{
  "dataset": "melodies that start on their tonic, played by one synthesised instrument",
  "input": "waveform_16khz",
  "encoder_depths": [5, 5, 5],
  "label_smoothing": 0.05,
  "decoder_fused_qkv": false,
  "decoder_bias": "qkv",
  "decoder_inner_norm": false,
  "decoder_connector": "mlp",
  "max_steps": 4500
}
Rows from block 8 of the audio encoder, named by matrix and row number. Rows with one number belong to one channel. Each number is 128 + 24 x the weight over its row's rms, rounded and kept within 0 to 255. All counts start at 0. After the name is the row's rms in percent of the matrix's.
# convs1: first pointwise conv (encoder.blocks.8.convs.1.weight, 288x288x1), inputs 216-287
# convs3: second pointwise conv (encoder.blocks.8.convs.3.weight, 288x288x1, transposed), outputs 216-287
convs1.85 100 [164 179 147 165  89 153 131 111 103 115 136  95 107 135 125  84 102 103 100 122  94 142 135 147 120  96 170 135 154 104 206 140 130  91 174 107 109 155 122 152 144 105 165 173 133 115 121 106 108 143  92 160 123 134 121 133 117 137  85 124 154 128  94 120 120 132 122  80 123  98 164  83]
convs1.86 088 [130 110  98 112 118 150 135 105 123 151 135 141  88 134 146 127  79 111 142 169 152 140  99 132  81 115 126  84 127 110  92  89 102 149 129 127 151 104 123  90  88 117 151 148 138 158 147 143 112 124 155 142 183 101 143 127 132 131 127 147 137 124 155 117 167 113 156 104 127 157 150 159]
convs1.87 097 [115 114 112 156 133 127 144 122 127 142 101 153 112 129 161 158 101  83 111  96 106 155 144 104 171 121 104 125 122  92 111 122 158 131 148 104 113 126  88 161 120 127 141 111 115 156  99 132 152  90 134 113  77 134 114  93 122 119 123 111  83 104 130 125 110 121 128 107 139 124 107 160]
convs1.88 102 [150 140 111 142 119 119 102 121 151 138 148 149 134 145 203  76 125 139 119 130 152 149 140 134 130 146  96 128  95 151  93 101 146 115 108 108 143 142 157 152  99 127 135 135 137 137 111 154  89 114 129 125 166 116 132 131 157 125 124 100 122 161 152 120 123 120  97 140 158 106 165 132]
convs1.89 097 [121 111 148 159 152 110  74 112 138 124  91 157 155 133 139 157 112 132 124 134 163 152 131  66 149 105 136 136 208 111 109 158 142 139 114 124 164 151 145 136 157 106 145 131 100 136 124 141 112 128 135 118 156 188 167 150 136  85 152 177  74 138 127 110 126 128 183 189 140 123 148 141]
convs1.90 102 [186  92 110 143 133  87 129 124 121 125 113 138 125 140 152 142 160 144 143 149  94 111 161 142 132 143 133 158 167 112 134  97 132 155 135 133 144 124 108 108 100 119 103 134 143 121 140 149 137 134 157 118  77 133 117  91  97 143 131 105 167 146 133 169 109 120 108 187 144  86  93 114]
convs1.91 096 [116 160 157 137  95 157 119 164 111 168 122 130  86 148 155  82 138 124 136  95 136  87 134 132 145 156  99 113 125 103  92 110 103 110 107 118 142 167 137 126 152 147 147 138 112  94 121 164 151 138 153 135 123 151 193 120 124 119 132 128 162 158 106 144 124 121 118 113  95  89 142 129]
convs1.92 093 [111 133 176 147 132 105 161 105 127 119 106 124 102 152 118 119 154 106 120  94 122 158 119 126 126 159 125 107 124 101 125  80 106 110 109 106 146 102  50 144 127 144  93  98 138 146 155 127 124 120 159 142 130  89 114 137 131 128  95 142  97 104 141 102  97 127 126 147 151 164 132 134]
convs1.93 104 [133  79 103 130 151 113 162 126 130 146 121 133 191 130 116 176 114 161 133 124 110  93 130 146 143 136 123 155 132 145  84 109 161 101  98 123  76 110 145 171 140 139 114 123 116 138 145  99 102 117  68 136 149 158 127 139 169  60 116 125 100 108 109 135 157 101 137 107 137 121 148 161]
convs1.94 099 [129 145 166  82 108 169 111 128 119 100 175 161 136 101  79  81  89 152 124 157 148 149 143 113 134 118 136 132 144 120 135 113 126 119  96  83 133 162 118 161 134 141 132 145 116  88 155 139 109 173 118 108 147 121 149 117 150 106 125 111 122 159 133 139 106 113  83 141 152 142 172 141]
convs1.95 102 [151 138 137 123 147 135 131 141 103 171 176  86 110 108 132 160 112 134 105 118 143 130 115  82 154 118  98 128 161 142 136 145 133 129  98  81 173 141 150 124 130  87 147 146 137 136 173 117 157 159 155 148 132 129 123 128 125 117 109 126 128 154 161 106 121 122 135 156 129  72 107 107]
convs1.96 103 [114 177 143  96 128 127 108 125 130 104 109 168 115  91 138 122 104 183 123 143  98 103 127 123 156  73 140 135 137 125 126  84 135 131 161 168 127 139 121 131 114 168  85 124 132 124 143 128 139  90 167 131  93 123 104 104 154 164 137 126 149 118  97 118 122 152 138 138 141 121 103 117]
convs1.97 094 [ 97 152 109 112 107 170 118 135 113 128 143 120 133 193 131 166  94  86 114 130 128 118 110 152 126 144 161 105 133 170  96 158 146 113 133 155 130 134 108 135  87 149 125  99 136 166 144 167 105  59 140 108  97 123 160 124 144 126  85 131 100 142  98 106 165 103 157 136 101  89 116 165]
convs1.98 096 [115 143 123  80 135 140 107 103 130 137 126 127  87 145 140  92  91 153 109 166 117 100 164 153 111 134 115 142 111 103 122 146 159  38 130 142 118 136 144  96 131 113  76 141 157 135 162 139 103 107 160 104 137 112 114 149 148  93 134 135  88 135 124  79  99 143 125  86 105 132 167 100]
convs1.99 102 [ 99 152 117 159 180 145 160 132 151 127 145 142 120 138 137 129 109  95 126 127 106 144 106 165 108 156 113 128 110 149 108 176 149 134 120  65 133 111 114 162 159 122 113 112 148 142 102 150 119 100 138 151 119 145 143 142 114 122 132 118 122 203 135 126 140 148 156 121 133 163 121 154]
convs1.100 099 [110 164  91 106 151 123 152 125 107 150 133 129 141  81 102  91 127 125 153 135 138 135 102 116 138 130 139 119 117 101 173 182 116 132 129 141 147 162 135 115 117 137 161 149 116 132 143 154 121 133 153 134 145 149 149 165 127 118 111  98 161 100 143 126 121 163 122  95 151 127  86 147]
convs1.101 113 [138 155 164 149 188 131  68 121 151 153  86 126 113 120 114 107 122 128 139 148 125 149  99 112 110 129 104 123 150 153 142 106 103 173 142 163 177 132 148 142 113 132 144 128 117 100 129  69 116 102 141 132 115 126 126 170 119 132  88 131 106  88 132 111 123 111 124 136  99 135 125 129]
convs1.102 099 [ 98 135 106 142 154 134 114 154 113  70 140 157  98  94 100 123 120 147 137 136 169  66 100 170 175 109 106 138 119 132 121 112 153 134 145 161 112 109 159 135 136 118 145 125 106 141 113 149 124 163 161 115 113 131 117 100 136 146 137 142 143 188 170 114 101 111 115 178 141 121 130 151]
convs1.103 091 [107  82 118 137 137 132 119 157 101 136 152 120 124 162 136 102  98 113 112 163 111 164 142 116  94 151 129 140 116 129 147 117  87 118 131 132 155 133 148  73 127 140 143 108 134 128 101 141 135 138 121 137 155 154 130 172 160 124  95 125 101 193 156 172  73 140 122 104 105 123 150 138]
convs1.104 103 [113  94 138 121  89  59 137 126 118 130 125  86 184 160 159 139 103 158 124 147 162 133 146 162 111  88 104 111 112 138 163  97 128 126 131 115 108 153 130 133 103 118 108 111 131 112 124 130  58 133 166 137 145 133  92 129 145 155 148 104 100 108  98 132 111 108 130 144 134  98 150 130]
convs1.105 092 [145 109 130  91 144 101 101 144  90 101  61 125 119 137 126 109 121 110 162  86  83 155 135 132 125 116 106 145 150 150 124 119  94 149  99 109 129 139 170 134 146 130 102  95 119 122 117 190 145 111 132  93 117 112 149 102 157 134 131 158 106 125  92 150 128 137 162 111 136 168 144  94]
convs1.106 098 [106 143 146  77 133 106 155 117 133 122 142 119 101 140 138 114 134  95 119 119 110 133 107 132 116 151 155 153  81 131 186 164 130 123  92 131 134 159 122 122 119 104 168 133 134 106 157 114  97 179 138 118 126  94 151 109 131 116 190 160 164 129 123 160 147 108  76 110  81 119 115 116]
convs1.107 104 [141 153 113 119 119 145  87 126  79 169 143 119  89 138 125 127 144 144 141  96  92 153 134 177 100 116 157 121 138 139 138 132 126 123  88 138 126 119 170 175 151 110 180 145 107 141 113 104 143 129 175 115 114 132 136 161 151 123 145 129  94 110 140 134 139 126 170  87 120 131  97 158]
convs1.108 097 [131 127 113 110 133 120 168 149 152 159 106  87 136  81 100 164  81 119 122 139 154 145 172 143 147 117 151  95 126 114 133 110 154  92 152 172 115 142 132 119 192 113 117 104 125 131 147 156  85 142 123 155 150  98 126 116 114 123 127 179  71 114 124  80 143 130 122  97 133 152 178 141]
convs1.109 104 [101 158 113 117 126 116 131 174 113 109 129  92 133 137 143 162  83 106 110 149 110 100 131 143 167 100 117 156 116 116 142 131 167 126 133 156 141 126 127 152 153 124 111 107 164 142 112  90 149 121 115 143  95 187 106 117 155 136  99 104 154 121 143 123 120 114  80 105 117 111 143 127]
convs1.110 097 [117 127 167 101 136  98 124 142 130 137 126 134  99 115 165 137 115 154 125 135 123  91 134 159 158 127 134 154 157 146  94 122 136 157 140 167 114 107 118 126 132 144  87 139 115 103 112 113 103 123 145 121 110 159 114 107 172 122 124 102 134 158 132 113 157 133 109 129 136 122 151  79]
convs1.111 090 [111 160 152 117 145 151 144 129 133 131 104 118 141  80 154 116 128 133 173 130 119 145 114 137 133 144 115 126 166 112 185 119 122  94 115 141 134 116 122 110  79 132 134 126 166 122 132  94 112 124 106 155 126 117 126 129 148 172 102 121  80 151 155 140 129 143  98 163 117  74 122 151]
convs1.112 097 [117 165 128 167  99 119 154 162 149 143 155 151 147 141 126 119  99 161 126 139 131  93 113 105 119 125 129 146 133 120  95 132 100 122 155 142 130 100 140 144  71 135 116 150 133 139 135  92 101 101  90 112  69 119 103 150 149 129 148 154  99 133  84 143 152 115 104 149 110 153 123 127]
convs1.113 088 [ 66 135 125 122 109 125 127 137 135 103 162  85  99 155 120 136  88 137 126 141 127 143 141 148 158 136 136 144 150 166 143 130  95 112 127 138 163 142 125 154 165 170 118 147  83 117  96 137 175  87  99 141 131 108 110 132 106 161  92 139 138 177 121 116 134 100  84 117 123 155  98 127]
convs1.114 107 [135 100 119 124 134 135 115 110 126 182  96 150 125 152 158  63 125 152 112  93 106 169 145 139 141 121 148 137 153 114 152 140 129 141  85  97 152  95 143 182 108 147 150 139 130 130 119 109  93 122  95 124 135 128 117 154 123 125 100 105 119 134 117 138 160 173 173  70 115 129  95 138]
convs1.115 097 [132 136 122  81  95 121 117  85 143 150 109 152 159 154 113  86 110 142 104 132 127 107 121 138 131  81 113 126 148 148 143  92 109  98  93 148 110 138 143 162 115 129 136 130 109 103  95 151 136 101 166 119 162 139 137 139 140 169 131 104 113 215 149 121 161  80 117 141 140  95 153 127]
convs1.116 100 [142 148 138 128 139 137  86 121 118 114 114 115 143 129 104 142 133 124 123 162 119 108 127 165 101 138 150 160 145  73  84 114 109 164 143 152 125 109 153 125 122 111 127 127 151 165 130 125  79  74 137 152 125 141 140 157 118  90 168 147 144 142 148 122 133 166 120  69 139 125  97 120]
convs1.158 094 [168 102 129  78 134 138 141 141 140 128 151 152 144 142 133 195 123 137 114 111 142 112 171 109 150 141  96 102 132 109 121  84 112 149  83 139 125 128 113 113  87  99  91 111 135  89 124 126  93 135 123  93 152 126  96 156 153 121 123 102 126 186 112 151 118 160 156  99 107 124 108 116]
convs1.159 102 [ 96 162 137 107 146 112 123 120 107 138 158 126 154 145 140 133  70 113  77 110 126 125 121 119 149 103 112 158 151 139 145 177 128  97  93 103 143 125 116 135 136 118 110  85 126 108 167 152 135 118 111 145 171 151 129 139 163 120 183 126 174 136  96 131  99 102 149 126 175 103 152 179]
convs1.160 106 [127 158 155 132 118  89 132 164 108 103 122 136 170 131 137 138 103 138 118 157 127 121 140 130 153 119 159  84 135 147 152 109 131 157 145 129 147  98 150 136  93 112 115 178 119 144 100 153 155 104 137 154 173 138 129 104 137  95 113 138 104 124 142 112 135 114 183 118 156 145 135  97]
convs1.161 097 [138 161 177 119  91 116 183 120 100  85 115 126 149 152 107 121 115 108 153 131 123 114 119 104 141 104 130 143 150 114 126 103 116 109 132 146 146 114 101  99 100 123 123 118 159  70  90 145 123 172 131 132  70 138 165 110 148 123 151  99 136 113 114  88 135 161 127 196 108 118 148  93]
convs1.162 098 [123 151 143 117 151 105 117 133 125 100 123 122 111 141 129 144 125  82  73 149 138 162 135 124 123 119 116 121 163 145 119 130 112 113 166 133 135 137 132 195 124 126 167 115 131 159 123 167 100 117 112 123 102 147 109 120 177 103 118 159 104 168 151 117  97 131 146  86 148 108 102 157]
convs1.163 097 [126 107 136 105 100 170 161  99 113 127  96 112 206 122 124 135 129 134 149 125 105 149 165 135 115 135 171 106 109  95 151  85 108 138 130 151 140 150 137 146 102 108 101  91 130  98 130 118 122 140 123 110 137 123 100 107 118 159 142 107  83 161 110 184  97 125  98 151 134 174 124 201]
convs1.164 098 [163 166 149 104 109 142 118 130 122 160 132 150 136 118 140 167 150 156  81 125 126 112 120 133 127 147 146 159 158  96 147 124 124 130 134 143 165 100 128 122 100 212 138  76 169 125 133 111 150 154 186 143 110 157 119 142 127 111 108 156  89  83 132 165 133 162 159 177 110 126 118 141]
convs1.165 104 [101 138 114 135 122 122 162 112 135 134 138 118 142 143 117 153 157 143 147  76  90 184 165 114 138 150 132 120 116 124 123 120 118 134  89 139 174 130 123 140 150 137 147  98 163 100 131 115 150 126 120  81 143 115 102 131 114 101 110 178  86 145 132 119 131 152  71 133 121 103 130 124]
convs1.166 098 [158 143 100 110 100 129  93 130 107 119 121  92 146 131 165 106 110 112 121  61 139 142 172 153 140 121  82  78 111 134 153 120 117 102 135 121 140 119 141 135 162 149 135 146 165 104 133 121  89 160 142 123 151 115 151 136 112 119 150  84  97 174  77 139 130 123 127 112 179 107 116 109]
convs1.167 097 [139 122 141 166 120 143 145 152 128 134 129 142 149 135 146 175  67 127 108 137 127 103 137 106 146 112 103 105 123 119  96 110 105 141 123 165 151 129 103 167 137 105 119  95 167 137 153 160 145 139 152 111 126 121 117 118 131  86 110 122 140 140 120 133 127 163 119 165 118 106 122 148]
convs1.168 087 [140 139 139 135 122 147 122 136 154 133 134 153 126 123  99 116 136 121 139 118 120 168  83 135 125 126 116 169 119 138  88 146  83 161 161 118 118 152 188 185 128 135 129  88 114 155  65 166 142  91 100 147 154 137 144 181 132 124  73 157 118 134 139 148 107 134 112  87 158 139 174 145]
convs1.169 102 [136 160  99 122 144 114 102 144  96  76 149 136 150 112 148 103 139 122 136 114 130 172 155 126 153 140 129 136 123 122 108 138 168 160 151  95 145 101 144 155 126 129 153 162 126 111 136 113  97 105 154 150 131 125 117 142 115 127 159 109 149 136 157 185 109 118 136 140 148 133 166 125]
convs1.170 110 [149 164 161 151 119 151 162 117 155 121 108 146 108 108 123 166 114 159 152 114 123 147 180 141 141 129 123 136 123 133 119 125 143 110 131 117 140 125 144 114 133  99  74 123 140 120 108 122 138 119 135 107  96 118 108 141 127 138 101 116 102  80 111 107 103 145 141  68 106 136 150 120]
convs1.171 098 [160 173  69 101 172 111 129 111 128  72  93 149 155 156 119  91 143 152 105 163 114 115  83 124 126  98 138 140 147 148 161 127 133 115 115 136 108 143 106 119 128 143 171 124 155 122 125 142 108 117 104 114 131 131 147 105 146 110 106 131 122 122 151 127 127 163 130 144 120 156 128 134]
convs1.172 110 [123 154 123 106 125 125 150 136 117 163 154 140 122 138 142 128  95 176 100 128 127 129 171 159 147 108 136 140 130 157 135 107 136 143 127 124 129 126 109 166 110  90  90 113 123 133 131  91 111 142 117 153 138 100 106 123 123  97 147 168 135 133  88 148 109 128 160 120 157 122 107 107]
convs3.85 097 [125 106 149 156 113 164 147 112 112 118 111 134 149 121 153 123 111  96 139 121 108 142 152 122 213 134 132 151 149 120 174 110 122 140 123 194 133 128 112  94 126 146 152 131 140 120 157 121 127 100 157  98 104  96 149 134 122 106 119  77 122 126 136  97 153 100 139 111 118 155 112 105]
convs3.86 084 [169 158 138 112 121 174 105 106 131 103 153 141 122 124  66  92  99 153 117 111 150  97 113  88 110 150 134 159 123 155 129 102 141 138 161  85  75 153 105 108 137 102 123 122 145 129 122  75  84 128  97 107 142 123 140 144 138 110 129 128  82  74 110 123 151 133  95 157 118 153 139  96]
convs3.87 099 [128 120 106 120 127 153 141 150 116 132  99 102 115 139 107 117 134 118 116 133  59 169 119 104 147 125 160  96 101 102 131 104 115 189 148 150 122 123 124 128 162 145 129 165 104 116 151 129  68 112 162 129 121 104 157 119 120 134  82 125 123 124 121 123 132 132 127  98 150 128 100 127]
convs3.88 100 [124 132 125 165 160 146 150 159 143 142 107 163 107 122 139 128 142 172 167 154 116 157 125 172  95 135 146 137 149 151 157 116 121 112 160 120 116 130 165  80 154 129 124 164 116  91 109 148 121 146 126 105 100  68 134 136 150 124 128 152 147 113 161 119 161 143  95  95 151 140 143 181]
convs3.89 093 [131  93 130 141 152 169 105 146 126  93 135 143 103 121 134 140 114 103 133 123 128 140 132 115 120 100 120 116 108 116 129 114 126 138 174 131 145 142 131 139 120 140 186 142 154 145  85  99 173 134 146 134 104 108 134 114 123 147  97 135 171 128 112 100 163  95 138 114 115 108 125 102]
convs3.90 096 [146 157 116  84 116 160 116 124 122 105 154 125 158  67  89 164 151 136 128 157 137 131 103 124 129 157 130 161 104 123 173 104 114 113 164 122 108 165 120 136 102 109 134 148 101 121 138 126 141 110  79 144 153 116 153 139 108 116 136 134  99 142 173 149  83 122 167 153  91 155 182 166]
convs3.91 091 [138 120 161 165 100 149 109  90 136 119 143 119  97 140 162 135 154 128 148 137  97 148 132 125 121 144 102 133 153  78 162  94 120 137 153 164 107 111  95 106 125  87 125 147 166 119 124 124 161 156 135 134 155 133 130  92 129 115 130  94 119 131 127 123 129 180 155 185 159 113 180 129]
convs3.92 099 [139  91 125 145  86 136 128 138  86 127 125 128 131 146 141 111 129 125  95 126 149 137 168 145 148 135 105 112 145 135 148 134 160 128  92 114 135 103 169 100 136 145 121  70 102  77 137 170 158  87 153 117  94 130 109  81  78 113 112 110 132 126 132 191 157 108 122 134 119 124 122 123]
convs3.93 103 [149 111 118 105 142 134 146 130 134 134 161 110 133  97 131 136  86 129 147 182 125 107 157 151 110 143 154 155 118 143  90 123 152 130 128 135 176  97 137 138 129 145 112 115 121 102 140 178  85 147 162 123 122 110 131 110 122 148 128 150 105  87 111 125 108 122 132 111 132 156 107 117]
convs3.94 106 [132 124 138 106 110  77 117 135 124 105 122 127 145 129 158 165 149 170 118  86 142 152 139 167 172 135 136 152  80 158 154 101 137 127  80 159 150 134 111 151 123 145 132 119 144 152  99 147 111 117 105 146 106 152 115 117 103 139  90 192 144 102 112 158 133  88 142 115 101 105 136 128]
convs3.95 111 [105 135 128 147 141 132 131 128 152 117 103  97  97 119 181 125 127 145 129 138 116 110 178 163 101 144 166 122 111 107 145 109  87 143  88  74 107 142 157 117 123 112 140  85 196 103 136 121 100 162 142 119 138 113 115 163 156 117 142 146 131  99 135 109 144 120 133  80 132 120 125  88]
convs3.96 103 [123  97 125 159 125 112 142 113 154 111 164 142 112 121 114 150 136 112 143 105  80 118 146 143  69 106 148 105  97 123 133 109 188  94  95 155 150 147 122 142 161 124 116 125 132 150 130 135 144 169 143 151 144  94 161 143 127 129 103 153  94 159 137 108 138 112 110 142 139 133 146 139]
convs3.97 095 [143 142  95 130 133 111 135 130 120 136 144 127 107 116 153 120 171  75 142 133 151 142 157 109 146 127 121  98  91 118 107 110 110 155 121  76 108 184 111  97 124 137 126 106 165  96 106  98 106 117 113 124 149 129 136 106 163 118  99  91 144  87 171  96 155 113 149 103 115  98  84 110]
convs3.98 098 [121 144 100 163 114 122 127 150 100 101 106 149 144 100 148 118 104 143 106 127 113 142  83 142 151 134 122  99 136 126 139 148 121 161  98 131 123 118  96 145 122 135 141  97 120 139 109 150 169 131  94 144  91 138 157 121 139 107 120 127  79 134 127 126 133 110 164 159  78 126 138 158]
convs3.99 108 [108 131 117 114 185 137 163 151 143  95  91  96 153 116  98 169 171 115 162 150 133 177 139 140 144 173  85 124 130 112 164 132 152 131 136 205 131 168 127 143 154 142 122 144 126 100 102 143 130 123 134 139 125 128 114 125 129 130 154 124 122 142 115 150 123 144 144 106 126 151  97 102]
convs3.100 100 [122 133 136 136 152 109 114  88 109 159 120 159 149 136 131 141 152 114 132 130 136 134 113 163 125 147 176  85 130 162 126 167 112 167 129 140 115 155 132 140 113 125 132 119  78 128 142  85 134 167  89  99 126 151 127 146 112  98 120 128 121 159  87 146 104 157 118 135 124 153 146 137]
convs3.101 109 [140 112 104  97  94 123 134 125 142  86 147 124 126  95 152 139 128 144 120 138  78 109 148 105 173 107 168 156 102 126 104 112 139  83 116 176  94 128 147 108  97 126  85  96 130 124  89 113 128  92 112 143 125 146 129 189 139  96 142 124 106 150 120 141 128 115 123 103  91 137  91 165]
convs3.102 106 [117 131 142 111 160 106 139 112 131 103 115  92 128 120 123 125  86 127 147 112 136  92 107 135 114 140 128 113 115 169 166 144 123 154 175 136 120 112 120  90 125 100 131 136 133 141  92 133 126 102  92 135 113 132 119 118 128 133  76 109 126 114 115  96  80 120 109 148 111 111 137 151]
convs3.103 091 [119 159 115 100 138 107 121  97  95 131 143 131 151 162 125  78 113 108 130 110 114 134 120 115  53 124 141  85 137 125 114 124 129 129 125 123 140 135 163 103 122  57 112 105 131 115 126  93 110 109 140 116 115 145 155 110 116 137  99 182 101 127 142 124 122 152 114 140 143 132 140 144]
convs3.104 105 [168 173 113  96 129 125 130 104 154 138 140 120 165 143 107  94 164  88 154 128 109 131 121 132  92 110 135 168 119 126 122 140 156  93 132 163  92 114 139 149 125 116  93 165 154  84 166 162 142 108 132 104 100  98 154 140 135 143 103 135 125 123 101  89 105 143 105 127 126 116 123 162]
convs3.105 099 [115 127 177 137 133 138 148 152  94 176 139  87 106 143 152 129 119 100 158 137 171 130 145 115 172 169 169  97 144  99 122 128 118 139 162 154 150 127 157  92 148 107 125 146 128  82 116 149 159 126 135 166 153  80 166 119 129 164 115 162 109 156 168 138 141 123 140 105 148 149 144 127]
convs3.106 096 [121 140 126 154  86 151 114 118 122 115 122 137 127 127 138 143  92 113 119 158 111 113 120 182  76 138 120  91  90  85 132 129  71 192 157 160 122 172 137 133 112 140 100 126 108 137 136 188 131 143 164 103 149 107 118 159 131 101 124 161 137 134 177 120 123 156 147 136  97 115  99 114]
convs3.107 101 [137 125 107 126 159 145 168 115 146  99 137 110 131 111 110 120 107 128 133 137 141 140  82 146 159 146 149 154 123 134 120  73 118 147 116 112 106 126 110 140 147 161 131 131  92 135  88 159 119 147 104 137 114 146 140 136 136  97 157 115 126 166 189 132 162 113 148 138 160 124 135 122]
convs3.108 103 [115  74 100 132 174  97  72 118 100 148 111 109  77 127 144 132 110 128 143 161 143 147 110 128 144 107 145 134 126 119 107 108 173 133 149 102 163  98 137 119 133 150 104 113 133 171 119 156 142 125 103  96 138 133 140 124 142 172 143 160 128 131 109 140 120 100 106 114 121 131 169 103]
convs3.109 104 [ 94 112  93  99 121 149  74 172 124 139 128 170 120 109 116 121 131 112 127 159 122 146  81 134 155 136 118  66 133 156 166 137 120 121 103 172 121 123 117 116 184 129 152 138 135 110 137 111 138 147 112 114 128 121 142 137 141 116 146 131 174  93 137 128 124 125  98 176  95 149 109 133]
convs3.110 096 [131 147 108 124 142  85  94 172 113  88 137 138 123 144 115 112 137  93 132  94 133 127 151 109 142 118 132 113 134 126 139 127 133 126 128 171 139 142 114 136 101 132 147 155  82 198 101  80 144 154  96 137 139 133 110 130 126 160 144 166 143 101 110 117 119 120 124 103 123 114 117 123]
convs3.111 100 [108 115 124 110 171 163 102 188 132 136 129 137 121 149 182 156 108  97 119  90  84 139 158 188 161 153 123 119 154 128 151 153 134 112 135 158 113 183 143 137 136 184 179 114  96 133 112 132 137 178 127 124 137 170 115 107 132 129 140 136 132 127  95 118  73  96 107 126 123 147 124 122]
convs3.112 095 [152 149 101 125 108 147 126 125 125 114 116 125 126 177 116 129  72 150 123 101 130 131 131 151 147 109 131 139 140 127 121 126 109 132 122 115 137 145 155 110 126 145 169 117 131 116 150  82  62 132 138 147 116 141 143 153 149  82 158 102 134  97 123 172 147 148 125  76 132 147 135 144]
convs3.113 098 [210 145  99 153 126 154 100 126 146 156 137 150 137 125 134 167 135 119 130 114 141 146 133 104 108 141 123 155 176 131 104  91 113 145 136 138 146 115 118  97 123 181 138 161 159  80 114 157 125 114 136 128 101 167  86 160 136 127 116 151 126 156 107 142 122 147  98 127 159 102 126 147]
convs3.114 104 [119 110 174 143 128 162 111 178 135 171 106 151 128 145 122 117 145 135 135 155 132 138 150 165 142 142 140 151 140 132 131 173 100 124 116 132 135 139 123 140  88 148  90 122 148 118  94 127 133 164 147 134 189 113 154 143 172  84  82 118 141 122 115 147 113 125 105 106 180 107 119 137]
convs3.115 104 [ 90 125 115 112 105 176 146 138 170 142 114 151 116 152 117 106 120 114 128 123 133 114 150  74 121 131 157 130 118 128 145 116 155 109 108  96 145 158 133  98 151 107 140 151 131 137 152 151 182 136 155 119 137 120 120 145 100 120  98 130  90 150 176 155 136 181 120 117 136 136 111  86]
convs3.116 095 [131 109 145 136 107 140 125 136 146 132 153 132 130 141 171 146 164  86  93 140 134 139 125 169 138 108 114  91 144 161 130 104  98 148 119 108 147 153 149 175 138 104 124 108 127 137 141  99 117 134 114 154 117 120 128 118 135 161 131 141 172  98 128 170 137 128 116 149 113 123 144 184]
convs3.158 094 [153 131  76 164 109 109 114 106 134 120 131  82 133 110 115 174 104 103 107  99 119 123 100 122 126  99 108 152 151 126 107  84 134  88  92 130 127 166 126  97 126 139 130 152  99  93  99  87  81 147 104 129 104 117 133  94 103 117 118 161 142  97 141 144 139  99 131 170 103  86 169 146]
convs3.159 100 [150 130  96 128  88 116  84 104 126 144 149 156 138 135 178 123 109 143 138 142 157 142 150 157 124 146 149 125 163 170 119 114 159 101  95 163 158 117 127 150 103 133 138 143 112 143 143 164 174 136 124 118 103 119 127 140 149 152 140 113 142 110 154 138 112 153 139 114 130 140 121 119]
convs3.160 109 [106  92 119 108 105  88 101 172 151 135 103 150 109 107 149 104 109 146 154 142 107 137 115 146 131 107 124 139 158  89 163 173 107 102 134  93 156 152 141 121 151 101 118 127 139 156  88 135 101 138 111 152 129 139 120  94 145 147 157 120 110 138 121 161 151  94 120 146 104 104 133  67]
convs3.161 093 [ 98  96 141 137 165 153 160 167  57 125 115 145  86 147 165 146 131 159 131 109 153 124 112 138 148 137 108 147 146 126 124  98  88 144 126 156 120 128 149 123 120 161 184 136 144 121 118 138 144 156 148 115  98 145  98 110 153 167 146 173 134  94 104 117 143 170 125 135 169 138 161 132]
convs3.162 099 [ 87 138 117 154 168 106 136 149 115 120 149 153 128 125 128 125 123 144 107 136 170 110 160  96 126 135 161 174 125 150 108 151 170 106 100 138 105 118 124  88  96 143 129 144 111 123  96 186 148 122 144 128  78 127 167 140 153 155 129 105 120 136 157  92 145  86 152 136 103 139 116 161]
convs3.163 100 [163 157 127 157 154 149 130 132 128 159 127 106 147 161 153 129 108 165 151 159 153 146 136 132 115 112 128 122 116 110 165 122 130 124 132  94 121  91 128 123  90  90 123  91 141 156 125 139 140 131  91 177 147 171  98 124 150 123 155 149 103 121 140 153 109 101 100  87 103 156 130 121]
convs3.164 104 [111  78 138 120 149 113 110 153 131 122 120 112 191 121 103 122 130 118 134 123 121 133 133 104 127  88 140 101 105 126 103 138 105 129  93  92 126 100 112 118 152  88 139 118 131  98 108 121  99 112 143 129 120 122  99  81  81 121  91 117 132 109 111 134 120  96 110  95 113 105 144 117]
convs3.165 103 [132 129 138 129 142  85 121 128 145 220 136 114  89 135 144 121 107 119 184  92 167 122 138 151 149 138 160 113 142 137 125 182 152 108 134  95 141 127  73 103 163 111 107 157 156 129 150 127 124 134 113 109 147 151 116 114  85 137 102 111 110 157 150 137 109 104 108 137 126 113 130 154]
convs3.166 101 [131 129  87 160 132 171 121 126 132 145 138 164 136 118  97 168 157 131 150 107  85 198 126 126 107 148 128 133 159 127  94 138 146 143 173 159 124 116 156 104 152 122 174 123 127 138 128 147 163 130 130 134 147 146 160 137 142 124 116 140 175 115 158 133 159 159 121 181 118 120 136 130]
convs3.167 101 [143 147 164 152 110 131 130 127 117 135 135  95 114  99 119 136 132  69 166 151 142 157 133 115 103 136 143 138  96 120 139 175 127 152 121 116 132 157 146 133 110 106 111 101 149 109 136 132 134 137 152 129 138 130 140 103 153 136 120 135 107 172 139 149  89 170 148 106  80 130 154 120]
convs3.168 088 [149 138 135 138 126 131 113 103  99 146 129 137 147  86 129 130 112 134  99 133 119 106 152 149 139 115 157 148 130 155 119 145 118 110 113 152 152  73 130  73  78 164  99 104 159 126  94 157 161 151 130 170 119 140 133 123 129 162  86 132 138 159 118 107 108 105 151 136 129  94 154 123]
convs3.169 103 [113 138  87 137 135 142 137 153 181 162 120  98 161 108 119 118 102 194 141 126 150 102 163 137 145  84 118 134 116 154 102 124 152 112 158 123 142 122 164 122 116  94 150 150 177 120 103  74 159 130 148 123 167  86 116 119 114 128  99 150 110 104 143 122 173  89 111 123 119  96 148 166]
convs3.170 111 [136  72  97 141 113 102 153  92 181 137 103 114 157 149  76 152 104  90 111 127 152 144  93 159 146 130 164 151  99  99 127 125 147 102 123  98 127 135 131 156 152 127  85 100 123 112 116 128 145  96 104 144  91 135 152 138 143 118  93 138 140 105 169 134 139 145 152 172  86 124 114 103]
convs3.171 104 [105 134 204 101 143 157 165 113 100 101 145 164 123 151  51 118 102 134 172 141 188 128 137 160 122 118 120 153 113 143 129 119 117 133 147 134 117 143 148 152 159 176 133 134 100 116 151 100 124 137 105 131 125 122 114 166 121 158 137 133 223 126 141 138 145 155 120 147 154 173 117 132]
convs3.172 107 [125 137 141 109 127 137 118 123 148 123 140  85 112 112 148 133 116 166 148 119 111  96 123 108  82 136 138 110 157 163  85 168 104 177 135 123 114 125  91 171 117 134 106 134  97 126 146 154 127 124 109 138 155 168 129 118 124 148  65 120 121 148  88  85 133 141 103 145 167 126 141 116]